{"model": "self-supervised audio encoder (BEST-RQ)", "dataset": "songs of 200 made-up bird species, synthesised, often over outdoor noise", "train_examples": 39062, "n_mels": 64, "hop_length": 160, "input": "mfcc", "win_length": 512, "codebook_size": 1024, "mask_prob": 0.08, "arch": "conformer", "norm": "rmsnorm", "activation": "gelu", "mlp_ratio": 3, "head_dim": 64, "fused_qkv": false, "qk_norm": false, "dropout": 0.1, "inner_norm": false, "subsampling": 4, "layers": 6, "width": 192, "positions": "rope", "kernel_size": 15, "init": "torch_default", "residual_init": "none", "optimizer": "adamw", "lr": 0.00095, "beta1": 0.9, "beta2": 0.999, "eps": 1e-06, "steps": 8400, "batch_size": 64, "epochs": 13.8, "lr_schedule": "wsd", "decay_fraction": 0.2, "final_lr_fraction": 0, "warmup_steps": 420, "weight_decay": 0.3}
Rows from block 2 of a small self-supervised audio encoder (BEST-RQ), named by matrix and row number. Rows with one number belong to one neuron. Each number is 128 + 32 x the weight over its row's rms, rounded and kept within 0 to 255. All counts start at 0. Numbers have three digits each.
After each neuron's rows are labels from the 100 clips, of 14976, where the neuron reaches its highest value: "loudest band" is the band of the loudest frequency at the time of the peak. Only what is clearly more common there than usual is listed. The data: songs of 200 made-up bird species, synthesised, often over outdoor noise.
# fc1: first MLP up (model.blocks.2.ff1.fc1.weight, 576x192), inputs 0-191
# fc2: first MLP down (model.blocks.2.ff1.fc2.weight, 192x576, transposed), outputs 0-191

fc1.334:126144122147140160116106102176104123096086132110087106146129064147171163110168123062152138068127123144094173115124062138109100086111055105146073111109147156151128146105059065122169109080121103104190145163138125094148100115122157100109117114083079091109143084106128093121152150135117112084148097167126148146091147155132119121123174126136147149112126059150087122109144139114118089154158073142112113131180115029052126101117126139151115070095083159090132114136147160087045073150113121161108123071083119102182138086057139130125112107044152104083134128124084159114152091095075126142
fc2.334:097169127140175113186126071112100137115132170169122140125066096128189172105186150092176120089155116131160192137160139126149062102136105098097148153136142125170179108122127146134159127121152118150191088154132116129112128102208169121118182143160134164097140123153120124173120190161092095149161155106133111122123137133177039213155112136179134124064116097155153156085119090156092088130202164193084149129126192186118082160141129143150131150122113148154095129108127169146118159111124170196132126133110130134124198148141119170166113127168139138093129189140098098146138168163093168181
loudest band: 2000 to 4000 Hz

fc1.176:096163092083140134087055098102130097182107190124081093099083166166137142116118115117118170100107108135094107112110119141111070136122106094087069119080083077115104150104139140136084133113161095129082122117070130111155140145122077098104116052177141137113171135124121114102195130121133103093087051113113101113076130081079118091161138164146096122111139109106186119122103038172166092146167136084138119169076124142141100111118134153160113132116105129071128143128094135104085111129051081127123087135149113102186087146096156068143126133173051148078129185077111165130139181110118162137
fc2.176:162112107090151087175197189105139116155166105172129176069122111104041120131094087138138123129135095175109119154154136118117175114166116163068128108120117103048136121086087081099090158123094208102141109114139154122165156160117130143175102156148071130232161167095090154166120139132135156108091136139128089110145172138116138159133153135108159136134135157155124064155126216127097139094094089119192150108147147173129160131140144117129077118133133112193142117133172081169136107125150140051121189158101181107080089129126125186105130137126132147086088151155120069129105171147134154121
loudest band: 1000 to 2000 Hz

fc1.90:166120083167156147067097137177111208128148082092094136113123125127160100083139181119103151131147128047115145129147061166107155133047077138109086103126112115122114183111101118110174127138153111102163124171172169122147166138113135109099089119155091138075134119138169068117136074154114103135123068178148116183158102137098175093165164128129099099112139070117155172170150100166113160155128139145101066122090145094112143146150140146148082133054122134075139119124130125042049108169138140140122097108093126069127120152133136166110112134125135162137139141133141138133174115152042154223
fc2.90:137150105119172153179081125107095142130219161100168180063142137169179198086102139143144163097202113113131118128105125165119123118141134138116228092109083091089170138137126131102113110125114137077174137140101141169109147172158149143126118146079143106100206117079136098163184172185122178158164151099168162142165140146149122112104079138106141150198154106150113134071116079119124137069115131166169072117135117114148116161125180101157140204151115134135131126157106097167088143164139144121068161148123174126091132118142158112134135143132137167122089141107097109167228158152140141162
loudest band: 4000 to 8000 Hz

fc1.196:167120137064141105084108132130079105133115072145163119079140107126154168123105107090141112118096116045110186109120108094132130158133040093105138092113137072193147154109119151087126107102109098141116112137093144147160121087121128113117094061110100153101066087074100139168145100139122168138168132120122191093180148177153106093064147077128140076113135155155119145103152116099216168101111062121089150141150117087118117159118123103150137149114060086133155132107138128132077155141127081173102136081097078127157095054118149162120046174089183140103132094095099109122118091116088104163
fc2.196:156193124094151139147153122159112174130134070157197068138134152125121110133180151125106140155119079069114126165157114149119168169114103153079136092141060122116066144156126090116038098111166135115063117087174095144133109112161135141131138096121143146150149090100099086138102134113153089131113142116113116130077086052144111126125141100154115154158118127143096130173101135192096138141133073133140150163115086096100098158101110110104134096053098138174096090130096081082097114089096167136123115160069093118137120140097130163097137114188134092067113158111164057097100161075031096184
loudest band: 2000 to 4000 Hz

fc1.81:189185170099132121155101103123087100164226064130134148123142136133123130114086071146123094123130107069125114125107062126061107181119090081137101110154093153102090112141112081136118100117115125092141189072036078065106143158128094123157100098102111153095100110155133129135118097120151128126085143138121092133107134072123121063135114082141158140129124130090095121135088057148140161144102095075149137138105073128120150119126125154136157166121112068143174127110150085141116135134136119072074115112060181083112079047095111073120141111108109087155148131058117078105116126144178086151
fc2.81:033140174132111112178108144120138092169078159099113141161126110155185131143167089157152109128153202169106143091104149182125084109142129140218122217132168110160132111104090080131119178146102178098119115098169148115127107131115128157153178150139124084128150056097118168094109083149116115101083132201166093076124170116102110112105084114117128143136097097173131087150151166147093138187157129107142099169125199143130123069149098148160088136128091143130124161152106141121178118070121109069138094143172092146088208156140149117144155163119142150152137162112120132128122153072096165070
loudest band: 1000 to 2000 Hz

fc1.205:107104146111076110139111120138073114091081155068110127123108072093171143106051119111153180064152096109129135103165122179127127095106108108144109168131127132191098112139152098143160099136093128161089164110163119090167139124051095214089133071111103120130094112130106072172133136116133127116137107092154060109074120124099129048148135118119076120113177098125076152135154135104131152142119179090047143148150124140097123191085146129116153108109120181055141123118147060112166115142121056154132121081118105107098143116177128132153159132089093169126198088091111142146066102136170124164
fc2.205:043069131128139164114069150183187155091078196146166195088114130126139145164183144138174139133109136187102135120116119146156113109090149146170150138132120151131102151136211150185094148168141101102105157104184155146070134156097137116145185106132197136144092115098103149165118121115136073140111136152139157148136126112179164145128135094153139070155086164160147070107145134055104077121140075119176145126156179179174135157099144118158103133167102081152099112145162156149129150129104155124184176147165141155193131130171148138096179142082114114127106104166085081133147150176178154119
loudest band: 2000 to 4000 Hz

fc1.353:149129083120100133160125097141122109144187146161115084053144117086115096116099095054034097122128095106132148135095130061107093141152138149103110130098100092063145144109075120102114126131173148117110132117159120079162158143102112085125038133108182107116087038169181106137123108142072084090087100157091107101148176185132173140164120120102074116094142106120127097184156143152147111127105060147137140091135081118121119142108116102145122107132044138165166099089161096170125085173103123133104129104061135097149075106136154113073138148139158112104115082139099118078147072166150133134
fc2.353:082108128132115165089138131078119169072104198138164112067075131116151137170145106117106187122064096116130131159190137110169125138115176194093137157153172176146108108120184160143160146152154129134132159187202141141148103143181131100130195073204185160135142150140148117091151119121186160133171136160098117179181136079167144138074179058094127078084135116098137141158122186115119122113152124116160130170150124141108137086164172120098108084139106173108076157106110115071122138153086148140189124164148139139127161156130188160064100125182110141132153164132125162136128149136118147133
loudest band: 1000 to 2000 Hz

fc1.332:141154131089103191112133144140148126185155114137078147102117066129163125121097112078145144099084156107072139124101143142125050158139063109115197124145154131147086092126098070161132134186113137107137098123105137080063127095146115122115092129110160178130104102160117118172060048131123135083189106047087173105152169173179111141139056100146127076070075141131095117123095139172127157143110086092119141109119130116176131126107038136128103123153086072097125144123133138160043100110108103157083090081122116134121131081126146158132112187125134077124122165089108144100138149106108152121
fc2.332:127129139164103122141157119077132110054137136135173175155163173114104099146117120203112119140157126141127075148172047140127141167100133174126103122126137155075134168149159160151134115106130118165109186109114058158163112147144131154141146060156101105123125192114160208125125084149156139165115174149105148127125095092071102114131201147119118118161165084107116170077166098126132115112134154068210087150092121102097164080166156110130141141142201160180121142163132089082145150173165213070156147145104152079143142114099148110133144130160076123125157143153152131187167109096165134088
loudest band: 1000 to 2000 Hz

fc1.155:116117154135056095112073091112112103160191121090080091118162113142091131073134128078131145075165150108112113163103126153071075157146092165112157079148159154124099168120097098170136147146161096107174154092138133098146088106106133208170052111109130106122123126120128082163108088138140132148167129093119129107147122095073097132127126143134130097153149100081133140201078104094168093094059174153088146155153113077157100134105107100142210151135129150108093191094162133074093123133096077091115084160088107148174084118066149107113144171101095157110146075136087209150114131124118143116
fc2.155:040094084115099092140095109120167155211097144056110090158151136135174169092174130131151109090182132159139119133140164134129111101123085148212153118115171097154135116085137113121073118183160149114089128110194172184111096119094134181145107133160099075183132131076095150154085043108133141139142101138184175053155095109111131130106145162112126117162133154139103114157144127106125133148130179126130102136113181140111146116162129131146111125092099137105130141209114140096072144089105140149104146162196114161092125118081110164087105164135110128156167166162141226171113106115106106124
loudest band: 2000 to 4000 Hz

fc1.20:164113095089069141187113150158091107150125087132143107101134105139163134123121153117105155076136149117101193075129115125145141132120091117083134131104105121200075109127082041140125100075146124157106089148063117143153111097157117097149126049123135128091030119128079109184099086113131130138140094132133116135089169100101113099128127150186129115085161165134148203147130109184168109148124127128112113136088096111075186152178094131138119112120089098149140163106201083127138152108179137120104140135078101181145093133173117065183104106110113113152099105123119135092104091055041096157
fc2.20:134196119055100126139085075162075074066109091162149090137135092121157167149150128133153114086157100123143181128147099077147165164128158144138120100135115139188123091118101085111093146092150112124172147144102121166142128059199138148176154130132111085125087098083099094136091096105169155181158114153076115133115133102065147158052185159165172114092172182175137182108112097151101153099160102135106127140069118100112137098159090150121167117126153099108133146083171112059076169119136161136122133163122117146146116157089068146132088141112117116118182136116198119153124082140083073159
loudest band: 2000 to 4000 Hz

fc1.244:147144193131137080122114131145069125078114131103158136154102104129153099147131136143134147098104131159104127140203161106133140094162109093186147094127064097107081143133133206129137144169154111107130154153065103132128177155135125126055136173160180160141159178082190130131138093057165128081185169168111110101111152119131111139089153108105056049109207141098117134138113164132165141089167131103049086107154104149139186109072117122138099165157162062128109120104152197067141101172159137122113093096081150118120127098143147115146100117124198093089097141156157131129104131132108158112
fc2.244:114119159121149199060138108137170184140126174114044153170194130132150144132129121157149138164156124135116158112076077158033127113111130096096101040144134132108161137122126115113161144120167145143173159127174156170117147133170139137159111095089045058175092091123092104076121128129155184189060137162110161142145128146153126092150134159155178119121043125079172090135124104110132121162109116182186139153096174131120160143155122132105114115059083152123154116132130129162136109101121144146119198118101121153108108164145110188150120148147126107104072078129128136107050139118128146148
loudest band: 1000 to 2000 Hz

fc1.363:191100106108135096140118114118101143175150054103144139109156143107114123095108121153104128114168108090118127132086060148086138099093115067140093119127129088104108094154172123120080140059114105150098166156069096069129108061096122110071105074095101211110103148177124113146118127121115104094138111097130102156119118072126056105132078106145184167137102081111114153092070117163141137155120142110106090104126162095135115119118113125140149149055133097116097077088119070106111114110164118088143101128096131105087086068097139112137158069140149107146155092078159078157087144007125093133
fc2.363:071142217157120145116156093158170161135033132091090086078075108155104123186205141125189144161139125102130155155148180119133142119117087103095176206150178163138145129130137130110169172150121162205066113163137163081157096129129140119120194112152169150126150126135158150118146165124104114123168157116166141113184141108174109182125135101112143103162173151143122141194141145130152093165161160152103120158159132153115147139144181153136123133110133163141089129139139160103188114104180112126190060117144121158163174130138111170165156117094080132098085149099115123149147177099104194164
loudest band: 1000 to 2000 Hz

fc1.574:174058112105116128127135172150069129097098117110150123187144102115127120113113098051191091120150134105141178127116095140109152093124114164088107080111147114135160131132121153106123127091038119132133130143128086100101149091146145139146074054145087109116051078166130125125097090148159132123173132139116150165151147147163095131147129065122149147146120049141125096212158157104086127105051069168108101078143135010144096141147100117110165077122143107157126124120126084133124142135186088152166129100079142150158070059102137142154098195144127137088110106160129145134142122124140159165
fc2.574:155212145136136146137127136170179091139149096225134083132114134123068137116144134066141092132070100140107126110101079127142224136155094108047140124139099102140123130153064044145104139068145100130138095131078158137109138118157124137086067119108101157129141032176147047173091134076123126141108086102153133090125160130131117152104105098151121153108137155172107151072133093182113109190071100090162170147098081119140140132081124143145105123143147056160111125110159140139130123112129116120096153098089115149128099092135109125131101094128102114135084099119143048072102123103101136133
loudest band: 2000 to 4000 Hz; 500 to 1000 Hz

fc1.259:179108107100099129158103140107022118140157109103112150119150079099132114108101098098127176057101091098136136166087096146058115140135070109109160108117144172157076152099161097127152117125087121136167165132137124118126127109140107127116095092157084168056083173131139068094156058159131140124173125112106128150103107068146120112134145120073156131157180065105172141181138099111151128123099152214094087149127141063149101152104107121111116159089123145101137182072121114076076121147118097144135116071137109097160087054094132160142141083090096187103106100054112128077146111110108132123
fc2.259:136117078110168147095142093127064128082104136150189170110141113151136140118086144169097120129052111144168182151141093128087048135111117055181158179104183208112140091129154154133197147124122089073127147155160071144086119115159103064113083101123081094121103159124152146069148063163074194128104151129101089103155128122194148154111116108116149163166087111135183108111135131132126086163161120115149136142111117088100145054173110137095097171096143108126155137131147155159132144157122064132146124184075150098140109080091101158118145093139128106080128149099156156128154136109187115123
loudest band: 4000 to 8000 Hz

fc1.104:124152116087064145155085169196122140129110094120190134141099078128121110123113088090052122120142136118089177110104105104153180111147077083084137107132136105159116099066072096131095131140114132147080151142065088153122162084122111142116080083105064165086104090215099118116118086107116139140104093141118175103167165123092118112111093089166116134103100178119126161102160109193151127116081058090107088108111140149081104129159078121152133104135063098102129162149176062127097153142180089135107146150108092144114065113120119067105114171172091129126138150123165116143122104056072129123
fc2.104:157177077128099064134141073121070083079141117137144138143143118147135139148119116188121101126158118148154159083091065099125121172131115090150091122131130160137071131114104115169169140094156115131211098128073152121144067106182094143087118100105151132103133074119146074164120123109159130165080077154097092130136118144037112184181131166159153124080112159104165198122163083172067150141106093152146096080102136154126115071137131130120168139072100138103129109040172123114079154118126095139095188193103130088173113122106139098164147126094105126101176109120128128147090133118120124191
loudest band: 2000 to 4000 Hz